From a checkpoint of a small image classifier: norm layernorm.
Rows from block 6, named by matrix and row number. Rows with one number belong to one neuron. Each number is 500 + 25 x the weight over its row's rms, rounded and kept within 0 to 999. All counts start at 0. Numbers have three digits each. After the name is the row's rms in percent of the matrix's.
# fc1: MLP up (model.blocks.6.mlp.fc1.weight, 768x256), inputs 156-207
# fc2: MLP down (model.blocks.6.mlp.fc2.weight, 256x768, transposed), outputs 156-207
fc1.414 098:517477500481489509520500498525501436496521512521559531529496500502542521492497501501506491462565509524483494487463458489480504529499453464509517517470479533
fc1.415 078:499477521475515501535499513509488517497537454514509461479511493503502510517500521503505449466472459481528489478480487503515498498536483469491540473504498507
fc1.416 096:489476551504485472457519501492508529507510511517512499521524509514513498513432539494503464511503470517518535522541500494496539474469498487505567498487526507
fc1.417 092:499448486518503527501533478504490507493492479506474476494520508480508506553466530526550458448474468475536507519481484490522524497491517475528561503462520520
fc1.418 096:518526480534521523479506498487495494482483528466478519476417461518468513541527502521505476572514519493522522497494509478460447526494488564469485473480512508
fc1.419 094:481543525547523513532518454453481504549484499506506493519526505499529480479459474530510459511501464494526511457502475507559503510509493511519538495480483521
fc1.420 091:496473477498486508456451503471506522488525501496484524486519484508473497508510501495486526516498498485500471484476453489475510542496519505485463456461491502
fc1.421 108:521463492480490507447500482512491524495456525482521520515502530543490518529466533473487517503440482511499504519523445507474510461443486517484534509522481467
fc1.422 102:555461490526458495532499486514520467472526499491507502444538519551483471480486531496474464515486538501515497502497477511509524523540420451498476489505519522
fc1.423 095:472505491553540492506522497471471534511474481491495510497425533495475480459509447490512469462489500490470504493508517484504494518493508474521531504493527497
fc1.424 114:479465490464532486471544493496529530523478506473458530496504555514473517510512520470482473503519540552521465515485527480469477555516539549502497473494482486
fc1.425 107:467444503482505578501495510503544486493483514516504487536435502501472465474495457487502488517508519490493539512514486490448479506527470480520472489508485471
fc1.426 111:524470525518461525500490475524474505508490505485442524481465482497489510511456512499466507521461495563493502503511515479457503483513542463509472484521508540
fc1.427 082:534477474438499509498498493518485479494482460506426503451521477503497513502478492484485535524469514500497521507514476494473502508511503517498441486473490468
fc1.428 082:500537560514482509477461479498458500533528505508499486484499529469496475500460483516490508516497480539493495508518526492524482529502477502529561527503499559
fc1.429 106:516500505521520530497491488553476486515514545510506519476442484497467502484475503511517505488542496478505531480437539497487474509514516480505512514535540545
fc1.430 086:455533476502495489528483531482503543506515526529513461482502524513498487481499502502522480504475483502509496487496464489508492453458514438505541515498513490
fc1.431 098:511490567522524461542513470512492456492489511469551484512511488500507522488471521517493507526516457461510476495514528478519507506482480513476515471493532518
fc1.432 107:556493519499495524522453485530442491488507467516492494493481484480461510484469550512517519528511556512523503478509506535478516530519462470481501523471519508
fc1.433 114:484474535545482488477487490521495529528510467485553534528479485492478505501478503521492511502513462486485503462532538501510501504505475487484513499479482521
fc1.434 110:496492515526496525528520529479494523509508486511515445518487477514501470532518507536467465452493501469446514514475542520473518481498520500498457509517509509
fc1.435 112:504447522476513466540528472480469464535505482482456483499501491511491513460496541544484475494467508479508500491486547491530491498520522513464459481490496494
fc1.436 090:486499494497585521488521489514518501474518473486465531495527488476482532519488501520493459496510449452505477492510492509529461490480514478511505435457538499
fc1.437 106:497537472537503504478505504538544474568503521475475540489504541493481483574472527465486507520504513446491486480498486497435464510427514517498514460518487512
fc1.438 087:538476500495469508509492508522461482501497521502506540469461495542457508525514486476467496524490533511506475500514519491482486498484507513490498510457528489
fc1.439 103:510486474495528488514492514486529491503452527483469486470504500510535475502500533496490497457497458482484520484495507462466502496513494503479510529516524542
fc1.440 089:517501445500531513512528484492517522521492523514529489466514486479494513502505505541504507508499432452518504505489533494517493517484520498547509466484522527
fc1.441 094:437506509562520503507481516483474545510476514502501512512425515508467478508461462462484468485488500477464472501504529474492483512509486478516506485508540518
fc1.442 107:528475530549474519507539477451500507521525537463494529502500514520485547464477513533518492482502490496455519457490481531534496476523485511508501520516518529
fc1.443 110:484475517519521469482526449502445494492489465545493549505527463496491513512464483461484505498481512536533497502507499504515504523519496483445531520524452502
fc1.444 101:475496453469487532459510554480474464480489531483475472498498472511493515507487549518518476506494506496533499500465514476449473552508478525539498478494508537
fc1.445 095:530515512581514513557447521525493507483487514521475460502490488455449489497463482501528500504501447469470468461514531512502478492464490458511464487509476546
fc1.446 112:459494511517517468454502520498498499526485512544503513533525500515492492503508535503491501508491494494502449524476494501489502504515457483526466436472498494
fc1.447 108:483487517540495519544501518495485509551481504538517491485516455457527482460468498514469430517539496529486516490523465510539456514510483506511509517508513485
fc1.448 093:521538488483410532470513512487443502490509505471476522516462498538498489512473500564504516473511508506513513546520509492512505502500512504493514476498537502
fc1.449 096:455479503538496469509474524455489497497542466489462479511467528513526517511493480471483484433492546524503465500469543515523467529497497492507497502512499522
fc1.450 105:475494490510488499487483530518491482487480470482513546501573480498507507467502478483458537541487541509557481471505475506537526520498481489464550533530475497
fc1.451 128:524483487519487479524501488472554481489515487488485484474496491519477521509484521544476481456451466485458496515478541483478528549489510496504458514525532524
fc1.452 096:516467533528485474487541511496525483518483544539503502499501497541497509520488495515454527540486518490457503519485517482495487520497535492503522470506531499
fc1.453 100:513504517511476527516493441511501529499477508499497521477523534487518504553479485499499515514466489548512519508469509499487571518507509534461495524480481503
fc1.454 090:499481519531544474509520430492511485501496523527507495515504561509465484436476533519491525475497497537461528495507499509494493530487515486508509501503443549
fc1.455 085:471508464468522486536502490549446455521489505519530493532454506502474514485504488533484478447542491520494536479477501545505517517468525445475496523532500495
fc1.456 129:532495492473474477496547477499467460463514482552523528488457503486526503483490499501497481521521501513546515483497492540495522490503506474453513513523498578
fc1.457 093:502523526462484509509472507494504501499538453493510509535492501521540530489498519498504520463511486501523453505507513459482478475457496504526542454513506515
fc1.458 094:491516547541516525508471461477484507498491495477487495535476490497532438493467496504521472528502492467507527463509474512526472529496495551517543485492454510
fc1.459 123:489484502467493488500475487528504477506515521522503502491502520506506509472494517483525536508477519525530498460533523476478495512502549537488483438492490535
fc1.460 107:529524511528460493479478469520473458511516510513523508534511496457510533465445517469505500491459503525497508511520480447463503529466511464489523479477490479
fc1.461 107:429552522550535466544492502511497507519502522512465467492454516511538471543473474484490524523475534517519465503498516502495517516483486493501498516511494511
fc1.462 087:502500490489521489520512486470485523520483482446465543482492511485493498457485467497478506448489465517489512492541512497499509483505527466500481516498504487
fc1.463 101:498479472492452517473497513534493493504506555506545539480489542559479500448482522521517473457545474502486536492549551500459510521545503502497463487471480504
fc1.464 108:535511490482489497509475523540477514517513514524500511496477499490480508510465513546484528513494480514503549498520484490503545543497519487491531514484475491
fc1.465 098:456500477479501522529454515524473487511524494509485534482462538516472476529527496440499504505461513523518458510486522471456517523528491479512478471477456521
fc1.466 104:498539488541476464549479533465414449500510543471499477507507502480482508518489485526480464498513500502477500504509490514468446471474495512519519510498484521
fc1.467 097:520487461499484541516517470498501490496451523513533469475448549506485486521436489550515451437511496476509513525458491489529512504498484476486530485463496521
fc1.468 098:501531545556503510459510479495483531489519491463507510493455509505496452520474513458490514519540503516473531486505482506492510536429494520515516547465487512
fc1.469 107:494481512524468506476440514485515519514504494460492490487497525537479525490468509507481514510496463495512506503450496452470464465531490461496521519519500500
fc1.470 105:475470477479509497498543491529528517520477512508455539479516528526485497530521510502482500475503559510480461514473501467488483566519523530485503447494486468
fc1.471 082:513496556551538481504503491465500466500491506503516505517437508527462486462492520509494516494532496504495502457524497496480511502548503476486514495508478552
fc1.472 076:504492482510548520467531522487503510541485514523532443475532499472507487465461528529484484516492464488517482525496507477497510495439503450524569473505521540
fc1.473 092:546490484531522483507509462461503493531509511486490504500520452488537481484526488520525495498495470481494529516488517512471521468526484486530520497506467522
fc1.474 099:508476473495450502530517529508477482479468501517527479520523524478538503466512509507472469489527498520494505449489439516494499506507440452504524535473452528
fc1.475 092:495471503529483517509496456521461508485507528512458478532555461473474508525479465485522490442524507495479547505454503487478477548546485486488486486483473479
fc1.476 095:473478487494492512528504479503474528519462523526550469510502516487469468519512509535439455449548503507500526513510540490483522513457520518496469476478481540
fc1.477 098:536525511475469535498503475518494488518493513507480506520500480523490497508485499495539533481474488508490500520533518483508513494515462520504498472497502510
fc1.478 086:498494495495485513484491476492475499479513476459457498514477530511512512488513491478475529507505485509510513510504492452450527535501512506487478492515490496
fc1.479 112:518493509565519493536478511458519494452527511531474466488492497493477464488458465507516485511520485494508470469540488499510472510525500511505507495478494525
fc1.480 098:520464492498507513464518509502509473491519496503496489476474458490482540516476455514498498515485519491512564504481462547450566543447483466461510485496533502
fc1.481 093:487480501507523482517505494451460479517506464517495487522427456504474490469543473424531465511538495464527508511513499508486492505553514494483489518506504513
fc1.482 097:485553502486461509514461505486537489479511499451501519523495487514542503532475501489473509486440481491527454490488528505494504509492480488512537512513519501
fc1.483 108:505510511496463518490488463556503511487507526527511510468495507507466534506510547510533479488467490518554497485521534515471484501478497504514458470494533492
fc1.484 104:454458489479509499495533454515528516523484509523441516494497548531486505517495517503479479498499565506493474514473513482464506554498527532486492447473484481
fc1.485 095:488521494533499537487502511466511469531499570506460467469493434525484500509498521517514476568474513488521516457467503456481494522515469552514474511495518484
fc1.486 109:472465504521510515477504494517488490526514504485473520493506525520505500463467493466516512485495496504484505474541524442535530517495531511452527521510510466
fc1.487 115:529486523451550523503511501496506521523486478512457492493480469512511498495489544476438548483513546456466525522511480499525490521521486481507470489491484493
fc1.488 110:496541473496464465508481495472515517489498536483471460512454505484485487469458510507529494537484483516471497495507491496492524503510519502528483468508502499
fc1.489 090:504533506538415495478478501503472492508492504498470521479459509495504499510507521500508498480509470502516526493519548498487476507486489511517493506502502488
fc1.490 094:514500531562536526503494468486503496478518511471505494522478483471521488498471493534453525499518517502498528481529498463511527526469481501504519509500490533
fc1.491 100:489486449518530514508512514502476513513448463509554451524516496473499472495504498508464503440495491530468507495499507498483497523468541498477478499466493538
fc1.492 096:500515502527480509527478469490514514522514470456479509515557449472526497535461473485514496428446494474511482511516505497493468526514495512547523466522492488
fc1.493 098:545507502536489509519474493510477498481511515488499516521526459500476459548490480487523518459498497487485506490506525453473505552509490499494490479495465472
fc1.494 098:541499505499504502478458482499493537506485480471503509484527501487499508502529499420465504467485534520498479561514505530519579502492490499537514514534486445
fc1.495 096:496468496475429512550471495467468504476516470513520524504513439503491480451507508518471520486468510518498536462515505504516499518495499524452495516488489536
fc1.496 096:489500506464493454540534449490517447528474497509518499488494487526483506487477510519490490521491507480504512504507488482491493493534466498501481453489518518
fc1.497 099:446479497462488510487502480472507482484516486484497506511520500508526539485530503467504525439537453530509471490521476513497476488506528452499495483509479500
fc1.498 095:540517515549444455522501477487500478495476513505496483468520471509492492537503509496489480489493485506469499470519488509531482531505487499478492531484481470
fc1.499 081:463511561517524508516490494502525499514531496493509474510521502490491494505449504540491479453492445490528491458506496514524467515503507482493516482507494565
fc1.500 100:522514483529469491490498514520531486482534477513493525492485492527473511534506488499510513450494513445474470459533513492471512518480465508501462503485470521
fc1.501 094:535522504490483534538508481559501494482524489472455479501470489554493499485515517505472553443516515489495538523496482462495488501486505493484528454524505511
fc1.502 099:537472498486478520518531445483518440492484489557507467464458536495486508554492470565482444497514473461511529505454491530520482499494492458500486533484567509
fc1.503 104:526483485462532509479504515489482480476526437497548503563524440526506550490556468505514520422499520504481472443505536488489515495514518495485520514500517521
fc1.504 108:525513490529498516507512459493476494475502509503475510525472476487492476550512517478505529492510511530512503507472535497462465495551498549480485465504504527
fc1.505 099:455524488549530521508479493503453486542489561553497468475480485494529493454495458523517527528479508546501517519509550495550511509521497466536538515512555511
fc1.506 098:504487507528521495523464500470473495492513485508498506495466521492542528509497487514508456500522525510545466480485516451485496482494514506478509483507488552
fc1.507 108:451533485481533464540517479491498497491533475504529509532484502528502483406520543515526501456519518448466531484522479507491528532514468493480504476524493538
fc1.508 107:504480527491517497573505439478470518504493514524473522490446468513491482539498515475524480524502489527503485511527524547475501504530516480479450512483500510
fc1.509 106:504457481487515530500499515488481494478493505478485477474516474475513538509545520514483494452495485510479493501493529463504506493501512488504438476497521501
fc1.510 078:552464501527492509499496504489464517511491470501472539519455535516485494486459528485488529491486486483510493470554464469492500530510488485445505515487486514
fc1.511 092:490507443419436507490497491501487448512477474516476480468521501470482547501498473533457483476487522502491564459497519536477489536515473528522474491519501498
fc1.512 094:517488508483518514493539475496470511536492463481469485471478498506472494517467498493476508507499520515520504500525471463512512519472535514529467488462479456
fc1.513 099:506459534485482523511448489499493551505515522514505512479474483514465528530465503531444490492542508507516476508477499502468512520510510514518538515484532523
fc1.514 115:528495485469511488478509525513486504488495500489447538477475507487533511467518516520471504495478499502506493533520482500476475498515505453489457476543493482
fc1.515 092:483483526472532480500545436522505482517501474550484502486512532461469537457494522509490499462491502535466527491514483505495502504508505483498522499508464546
fc1.516 084:549513508513499503525416508481507539522452436500468503497509520458503493514496530499532524482495535483503473501476454467456504490493467506506468514500535485
fc1.517 099:468581533491475502516524498504495502490507525482492483523476494523514496479477475461509475500491517499496539516490503480543517525453494481516497538479502487
fc1.518 090:494432504531477489507509526476488497491498468481520511522479476504486536491511480500490497448486445511477454452534540520478499509552469482479470508471507518
fc1.519 081:519542449531494522517485454496495493516506514471481514524516472490552507533524523528493500506480469474530499526501525520456486471511496461506531517483480467
fc1.520 096:507528487493475490532506468467477519488474479497467495520443448471560504528511509484525503490501535491474475500510555506490557462514480511480478511514517517
fc1.521 099:560471466515471485490507475465469467484507553473516511527465474548477485422519488550504506446501510509489546492497517503509511490506537545493491493481508532
fc1.522 088:457502489443508505492480476497496494529471449475501509489540504466512528506504503515480442494501521443497525461490530516514509500500434499481447492478474460
fc1.523 085:536499498454484510487488490504461495507530506504460503475490488530497538501470503526489556520482520468523548499521495483492481529503511534470482482505476478
fc1.524 097:505466491495461472502560446485451529489484502547517508506489566473494515540462507538483440467535503490494515517476531501539510527474470511532534455482485489
fc1.525 092:487479533497522545512465535450487446530506483533474449497504503490469493520497484474492508529510598499470489506474502492510510505473502511480519510468533497
fc1.526 108:520521489493481485505479459524500506491493503523455470518461482508472531523501556525484468481470523481492495510505515504459509483494509506497491450483540502
fc1.527 108:497479497506473490508492454528500496488471497507503472496501504493505530501439512483508510469480517529468468514485500458472488534466536508481499493513514501
fc1.528 098:524493461500496468446508503538475504500513552504501489509454524517495489504501498525540483497488505533548521498565486500460534518534512495483522495515470529
fc1.529 107:477463528463482505533526410512537488502498480565497509514499457470490499557513455499487482525446512536525529494503532525525536494528461462501463509517486490
fc1.530 082:495497460514538511508543492499537527512503533521551515467507481475499519502502520538503488483499426482543520486506540500530480513495532496537510489493512550
fc2.414 101:499513476487490512505490519468491538543490507524471533515438507515470477474495468472553506514474514466464493506524501520529529469510507449473477483488476521
fc2.415 093:538515485508514483504499472479515486500459512509477501538534448542485465476434492505487503536513509513456520528537459462467467507500498489514461465532492542
fc2.416 092:519488461491462535511498473485473486525515513522457492502547541492523469496464500506507460489552497468503478493511462534486441485506469543537508516500489470
fc2.417 092:507504495454484498549500477511482478505482524532483524528488522491522522573471491476501477500562509498519544516470466493518465514515508496503467487518494491
fc2.418 114:482486509514508506471534465549543470496506497501522512487517546501479502462486509483479506518523503515501509531502506502510503480522519451503512485494489514
fc2.419 095:518533525465485494509516457540516538524470492465480480515490489481503515479542510503489526512522528490492491478470508472520475499493493520498484490535486505
fc2.420 086:505533503534509508492519492518523473509507479477524501512509469526504484469506478522469483520482480486488508500492495506508475482495514512450549504511519499
fc2.421 092:483490487536501503524537468483516509518524485503472470505535535478474477463528499514511474503540487491484518484517516554487503476537509540511511519487498504
fc2.422 108:444557472510510499463498503503477467478461537460466482517463511493521515489529496468538533519504461454476500524521534512506479505491533485484488503478459470
fc2.423 108:513463520501497510461494492491510500512524459485517484475516530507492466509494524480506519547473526502490495502475499498506518485525489518530500528541476544
fc2.424 122:516502539526464538481490483491514447510480498511506522520524547506518470507524487511471515532495503499502528488474493493513493489497498463483448483489497487
fc2.425 092:524505542486515500523499484476479498476480484509525446481468478499483485498519514528505480515517483505496519499509429479549493484454499498492535483489476472
fc2.426 099:484498500520521479492495506523499472509496518500506494535531492477505475486506512526479516493536508513502545524498521495536460495472468541445522474524517491
fc2.427 096:510539524495450506548500527496476520534500513518515482501501501505498475550494543484483478488496480489531474513535496507460488495498467454439542572490522517
fc2.428 084:522528476489414535485514493489466500520504516515477492485505474497494536549475504517482454505534467494533502452503449481496492494472477509515490527527521476
fc2.429 100:534458481535529516535553491490473502512484502496506495525572442495530457492511475524473496508483491476511512524522511532529481458467507470483525501482525488
fc2.430 096:519506512469472506528508502504516454502485447498467495542518510497478496480503514504480500497518506527531484509487496483488491495522518535484476481505542567
fc2.431 083:477529475487467466497491522478515501463498520494482482475486515505520508506446435491469475483507515531478544524548498501486493501526504508488489496472487508
fc2.432 086:535448476514518483524531508467496497480508479545502503486512510516488493494495539519479514460485421463476520493504489529468514456477491523539492538492464506
fc2.433 084:485511479517496528554507520464535520509495464562481483518508439515523502483506456472516497506493530490476483541538527509498520462460457533493506506458475499
fc2.434 117:518488470515541507513488522512519535485509496519487491532470503497514513456542482496497509538485503503497497528509519492447534513510477528490543483445506541
fc2.435 110:537529484547523484495488480486518489488506505509522486504472526499524473511537468468508486484507491495476527504503498500570531469496491508514521483521485517
fc2.436 095:495503494460443482431530488500500491498488538529540509497449479520515483558502527522507505501506522502525492496525542493493578481547481510510504518512505498
fc2.437 099:522523540488551540512482520505556514463476487508500515502503465546505504513498493513496454516508509485527546475493493494502474495486521476463511493460506509
fc2.438 103:509527466490537513536493480506525471515460489516506517498466477503465523506447544512509506495517500515502514527501462529499551490503525486520527497512491509
fc2.439 092:529470501514542498535506456497544507438455500515514461542523483503519537525465500489535491527502538525484517538535470484512499488499504514487546501468479566
fc2.440 094:499504488506453522525535492500519463497486483509486507528438477519513475552474560542510503480529503492491504486509490485529523462503501521487493518516553474
fc2.441 107:503457537515516482466490493507487513518511437495507484483543489501518470494503506492506492533477513485489509485493473514506513473535475515517502521547458534
fc2.442 085:497494488533460469504536487501523500441513490482461456513540537489523480532524481477465507506479485524496522513524526489496508485487491510519490490509504490
fc2.443 097:534558523493551501504500508539507465493526530498463482526492467512472495490491519462474499483477492511460489531515506489498506480477461468502493496495493497
fc2.444 102:511477533542507478503488479510537533469514499519488495526517509500500474479557477504482504508521522500489523531497500507517527498524487491458517544515479500
fc2.445 096:535505468540451518482508492522464486492489522547543549491478480551530496536550464526532487515496496548491499536469525496517507526497507502473489489485500510
fc2.446 101:489471524483479547494515493458533546484521508499480487477477518471480445510483482502487521496510471517492500498471487490495466511499498484488527581523512492
fc2.447 096:530501522501527494522463511498481517525517475475485478538454484503466455504507515522497503475476484518510528520471516544471505529492478515498536489470503519
fc2.448 107:503501529533584480470478494490537502493497465534490495495512496465484517442536459509530515509474519500495494505510499472502476436499497482504495498518518470
fc2.449 099:516510515473438481493516458533481524511484500495483489539459464510464501461523528466496461549521470470485499459473500496477507495521473466515489462497518500
fc2.450 102:521524493504489508497511484468487513495497538489467536487546529512503470487476459495488507463532474502479514542469516497450454528523527512552503508452493437
fc2.451 113:485461453505518505514474513512496515486512495523520498512486516486519511477559520493524526552530496462487516504497492447517516526468503528514531481446535532
fc2.452 089:535507533488531514466476465476493508480504520510499519505557495522496521511474490530528476467495494521518488483502462528454457517514448521513496528526503506
fc2.453 095:532500543459494488509516505520519508505519528510513508527541459506512502451508524524499504535502486504471524514532485470538447480498534499506487481475500518
fc2.454 089:476554529514495493467471505482499517478507468487491495473541557529524527511583477524517475501494476487522487523498480515528509496483538533531509503538485452
fc2.455 095:561461511507543487526483523509552479505516494479522496507525448485499502531477537508509478503485517488491480496503505515487470495466495558506502493481435510
fc2.456 106:476494481528485497473484483386527530472481442489484503495555516506465481528489526476491511522494450473517467534559504534446494503453485469488522469494561473
fc2.457 091:524468491464533536515481499483528508466495529534488516493527556478487463508455458497509516494538510482464504485550488489493509507496508492513477498489483507
fc2.458 084:519539500493480491541511481511531501507492478481482475530544462506492507500528496524487472474520462511500519504500471497510487442468501493499463528525502500
fc2.459 119:474494555519487531523525492519455443518470503494523490526457541545465472508500512484480457462509484535490538509531462508534490501493522490507500466482476524
fc2.460 110:519519515485554514501510461493512467487515514537499529528515504491507551513563476485507546489441512534502514547507503496518487509507470511474486503473452529
fc2.461 091:506447513503485506495492542469461493488472484529508496514526480491508493496491537519529508478484487498512507499506509484530465490515499517446491520510517519
fc2.462 101:527526495521473502518496491499496476476517489475472466489518516526515482509495512460485514513517538494471488499531455488512546462507498500496500514485472550
fc2.463 115:471534511474557510501495515485511517509503521504533514491469523478484528517523500496526498494500476516503490498482490536511487525476524476496545529495508529
fc2.464 095:493479488529471535524489482452524522469503512533509475570505482558470469481529511467522489521523509489500482493486505492501491496490473506495458474480535513
fc2.465 093:509464511540565468484464456504540503465463530511485452507489458518469506475512508474522492522510489474496495555511483526522509494512486530526505502485516502
fc2.466 113:437519487511495500437485512531543534491473485522534492502450471493468505505491530473533492513460496493479521520476530483522506542510487500499513465489499469
fc2.467 111:524506503489478500480508490482499541508465485495500500545479530492502512512484539491502507570508494434511529490424490490511471533496490522487484487505518482
fc2.468 099:538523482494500523528504526493533496524508506509492481506517511519511491546501489514476511462551484461484477504508485529495497471505484517523489505489512494
fc2.469 103:532466503518567531518515526497520517472486497507504494506475498523467505511472477501489512510509473479517501549517514514490479483543478537506525501437479503
fc2.470 120:495491538532469508528496470490520466506495504515520510519474537523519491516493467508500534500489503511494524491470515522505501494506501460478453492495516509
fc2.471 100:496551496491483534456511481508509510501492470472521481447528537535484496512489468521525481501462476522494508516506506516496504485489523518519519503535502499
fc2.472 094:533552481501439494525466492478479500549495507450460460523490516494523513533461514498516496506532482505513528493496445514481482494522480526498448521517499474
fc2.473 109:455555505500553504452491498482481468459474496505464506480455509486488500513492477483523532509484494552501536520551485496552492477513531512480492515481438510
fc2.474 110:495551495481503469425490499470450512541513500488484537498442481512449476506499500493540550494500490469514498536486526503510505496529501493513509466519463507
fc2.475 102:526470450486473520527480523517511497550446544504492541523505506501549520503464514533470483502522487482519496508536450498464510487500511496495520496557479549
fc2.476 100:496550503489520514519515497470527520537539476499504482507487490483527539471525518480540513533438434509505496526467499529499502511508507476482538528484527521
fc2.477 100:529503535540569501467456495467512530503486496496517462503525499480538527450547494504525513481490518482484454502500503497475480492516469509477516482490509488
fc2.478 093:517491498497501493493505499522516512492505475522523503500462481496477477486495472503503501531440509520510499505513495509520467502512508467499470490471508506
fc2.479 100:490457510495469500545525500518517478530471515497512475503547542511532486514503493470488496506500472507501510494474477512528520481475464484513450577489481512
fc2.480 087:529479499516504503523544503467506516460487472522481494470505518462485486471508484517480497487528474494466521547500529518525500497492494487486517501498497480
fc2.481 081:488507457487496455497516473454490459504501480510504531520486506505511490536523514490489512493509518531485464479478502501525501481442488500494495497484468512
fc2.482 111:502501512476532495511488492458503525518515518518529454490448511508483513508463503490502499489514503556532519532524470496532477528474497478466489533459468491
fc2.483 117:471552450491573535499524507520529513530477469509512480523472507491494517514535515471505529526500538484515501533516481524520559512501535481492550471484496511
fc2.484 124:486511532525481506501494476479508460490493518503509531510470527517520484528518455503482537510484515517503512506461506535504496489485505461485445504488498511
fc2.485 105:483491523490466503487547515531549438483500500485497509523531557457487478492554534500505477501520481496455499538516447515520496518498502456502517517512507516
fc2.486 087:511416464527487491558552473464469459474478475506536466507529478486467502510483489498502487497534450520466496503496458513535473492467492523495501502473490528
fc2.487 092:496457513528476503516502478498508534525507519533541512502504447486512524511530535506510528504524523521484492542455509514493490454512499520508534540464462515
fc2.488 093:522468507529454523525496486503517528495509487529507485546509508501471500498564497508495564522525502506526521563473472495469485528470520507456494517473526541
fc2.489 076:553510506495440465495539495491474506499500484524454505453515455498528484535495481505481484463481496498499543503506507522458433481468484550527496525504501521
fc2.490 106:523533503511494481533484504501490474515475506482476520502479470525479481515531452511502481497469499480508470486506506478510484472522478480514491457505522514
fc2.491 114:498492503511491524512496489488528505506520516494500485522491518499490564477515498524509515499465458491510522522474510507486514508519501484522510485512551504
fc2.492 100:476516557472490465551491508514515472469483467515468484460460518522498483506503527518498493510523545540476511499538485495539510504480485533483459522472476499
fc2.493 102:515460485488495495518516495534524524517471523474502533533493503494536554518450487504491483517499477496498517516520521508508520475520509492507507495506517532
fc2.494 104:510534464501491510492505472444516484521483498519513513500559453505543465512513520503481495519501481538467537519517500503499495475470495483466498532479485499
fc2.495 077:503464501521492537518513474482451536486538468456486477525541473513519516537531501501509486456513510506567481523508509515498492490530453540518512501470472505
fc2.496 081:509563467527518482474528506449540521505490523497506473499474504514479512511512508471484494496500488513459529517532554496519482500516496515465529517456464503
fc2.497 118:521512543534492525475496486494528506487492509479495489508517462500466508516503493534484513490493516514489521522501512499472501474467532520512475500504547493
fc2.498 098:477488499485516478483507487525511492519486527484484517543492487461472533493466506501483513484492501538486524511539502514510493492511499497493517478509499507
fc2.499 089:488576478503446464526516488513494443498472491480465508498531480538508484493473460497502474531511537501498521497508466465488530462496529496505451469516513459
fc2.500 090:509489490545499506497461491544463490507502488497499486568488487493503461530455468455501478493514495493479521570498510495465463482490503483479533490472523501
fc2.501 094:528458548507440514523511468526490493532466470490512506496498465505523490465527486493468452495485474459508514512452500524506424470480471521446515542502493467
fc2.502 099:526500565526495473455453525483511560465487501517500487507543535523489495461491498492510519525495481502491531527482496467470449501469495522499485483527538513
fc2.503 102:492485493498497476519495480436507539480455504490486456509514538481478466496429524495468464499538542455482489508529472521474459504476479512494470473485500538
fc2.504 113:550484452512528537547495486500540521514472475490522519502485528487521510478501484515519512525476499471491489502513509486511525489498479476549467513493487524
fc2.505 097:524537488496450462500511478503474495525486512498480491514479481501509565539480519527477453491511451497506508541497464499482467507478492503470466541506527465
fc2.506 094:452508489503512464501507492465492537469530488480501495481483465492496527503519497510515517507479514527495531528466483530525529517504509471496494520525505477
fc2.507 102:523514499510497440475486485475482488491512512497492496482504541504508489548526499474503505500498465514512519525524536540517515470511491519508561494494486487
fc2.508 108:511450508535489492521489452489514508515504480491507483559541502486465452463482508481476540529513465529480533540467502508505496454431497514507474509494498501
fc2.509 101:507504490516486523548468490482489490483483511473550477458522481476486493521549549478507535516513536491507485531540486503450504502510487528469555521476535544
fc2.510 068:536445521498485505492502494513432448479505427509474488538518476502516515496478482491464466462504474489481472513524477522485463481519488534434480503505500560
fc2.511 080:487475511527497482514483475533520507494484496490508503517479512522503489516441530509539453508550448528477497545468499506485523485508488518484467519511498534
fc2.512 086:492504535491427488503518489477548521517489545511485487547509494516495476457512490489460473483511471489456492503504469482519449469509506496478506526504459522
fc2.513 080:514490473526513531492479446463494521443481476496521436517498513496509470464525469533498522516458504510468501505487490511495455463508470493495534508490537512
fc2.514 101:532504514544489505520493501513493507493509497495512477482506522484509490479486501481489545537491491501503499513536480507540509473514509494488520542492499492
fc2.515 097:466523524524475470524479520501510520474498482495493501492528549493506522519563468516512496499515485505474497524506480513501503504487528514533500528499494467
fc2.516 078:492519513504512505440530474441501485499510500521479460522522501552479495518515471512489507511527470497455523518571508503508474531532478495515531495520501466
fc2.517 098:552493474508517521524503498461490479498492514493526516524522474513509493491501511495494499488525477482509496531480486499513517490510503530559490527489490426
fc2.518 079:486506487505508507535533485466507478494442518507464530539549511494508548463484480488474518504494490511486532540519502484533467501534536498483541552520503506
fc2.519 097:487462522499553497472494503497498471507500495513505498492426479446531507501479468499490523485503504528506545494512486468544523451485500484473472527495496477
fc2.520 104:469465474484532501453522503503498516522540485508492477521541548526491513476491494518505523511485481491490512472500503521544511506482520482526534445470501516
fc2.521 105:514521533487573506490498489525486542501505499518520506499506463489467489510507512502546490509499489522504483502480483488479489527484502512519532530531487495
fc2.522 092:504545496532493468547482480514514527508537541454480482493499488507488483511489500463473508486523508506494505527524459491520489449516499498513479543486472485
fc2.523 094:508518527553483504471505528515538503480503528492505522491462513531458503467504484433522498508518505496533488515517465552482455499543498492542549530477475502
fc2.524 094:512551476490488534492503473460536545517483483528506506485521561490519503497537485500544488524503453522488516486492486481497516498533447540525515522501481452
fc2.525 103:536467511524475484527518506475504506502485478483511467478496505541499479496496501519508498497475468462501526478528502500500479499503484478515480491478484479
fc2.526 116:481534482474545508462514489525502489463498514508530517537477479496533555484525501481472557549474548515518512500523544491517541564526532478515520485461473535
fc2.527 123:499513502495546505470498499502515454524488527497508564533474506543501508496539479484479518532497554522515547514507466514492513528528495515475458462473517499
fc2.528 101:490508503482515526492482494488512489516520491478518499503502517547485527467449473495514500531506469473494484519481525511488477484485547455504526506482532479
fc2.529 106:507492504501489510475526470457510522526498526517509518515511495520523506442497485516549484531508498524462506519505465488538482485519523512497498489483544533
fc2.530 093:514524504488438489521519480507514476503487469481473502507434504549513483558483551539505503485530503481496492503525479504498511471506507517508488501496556461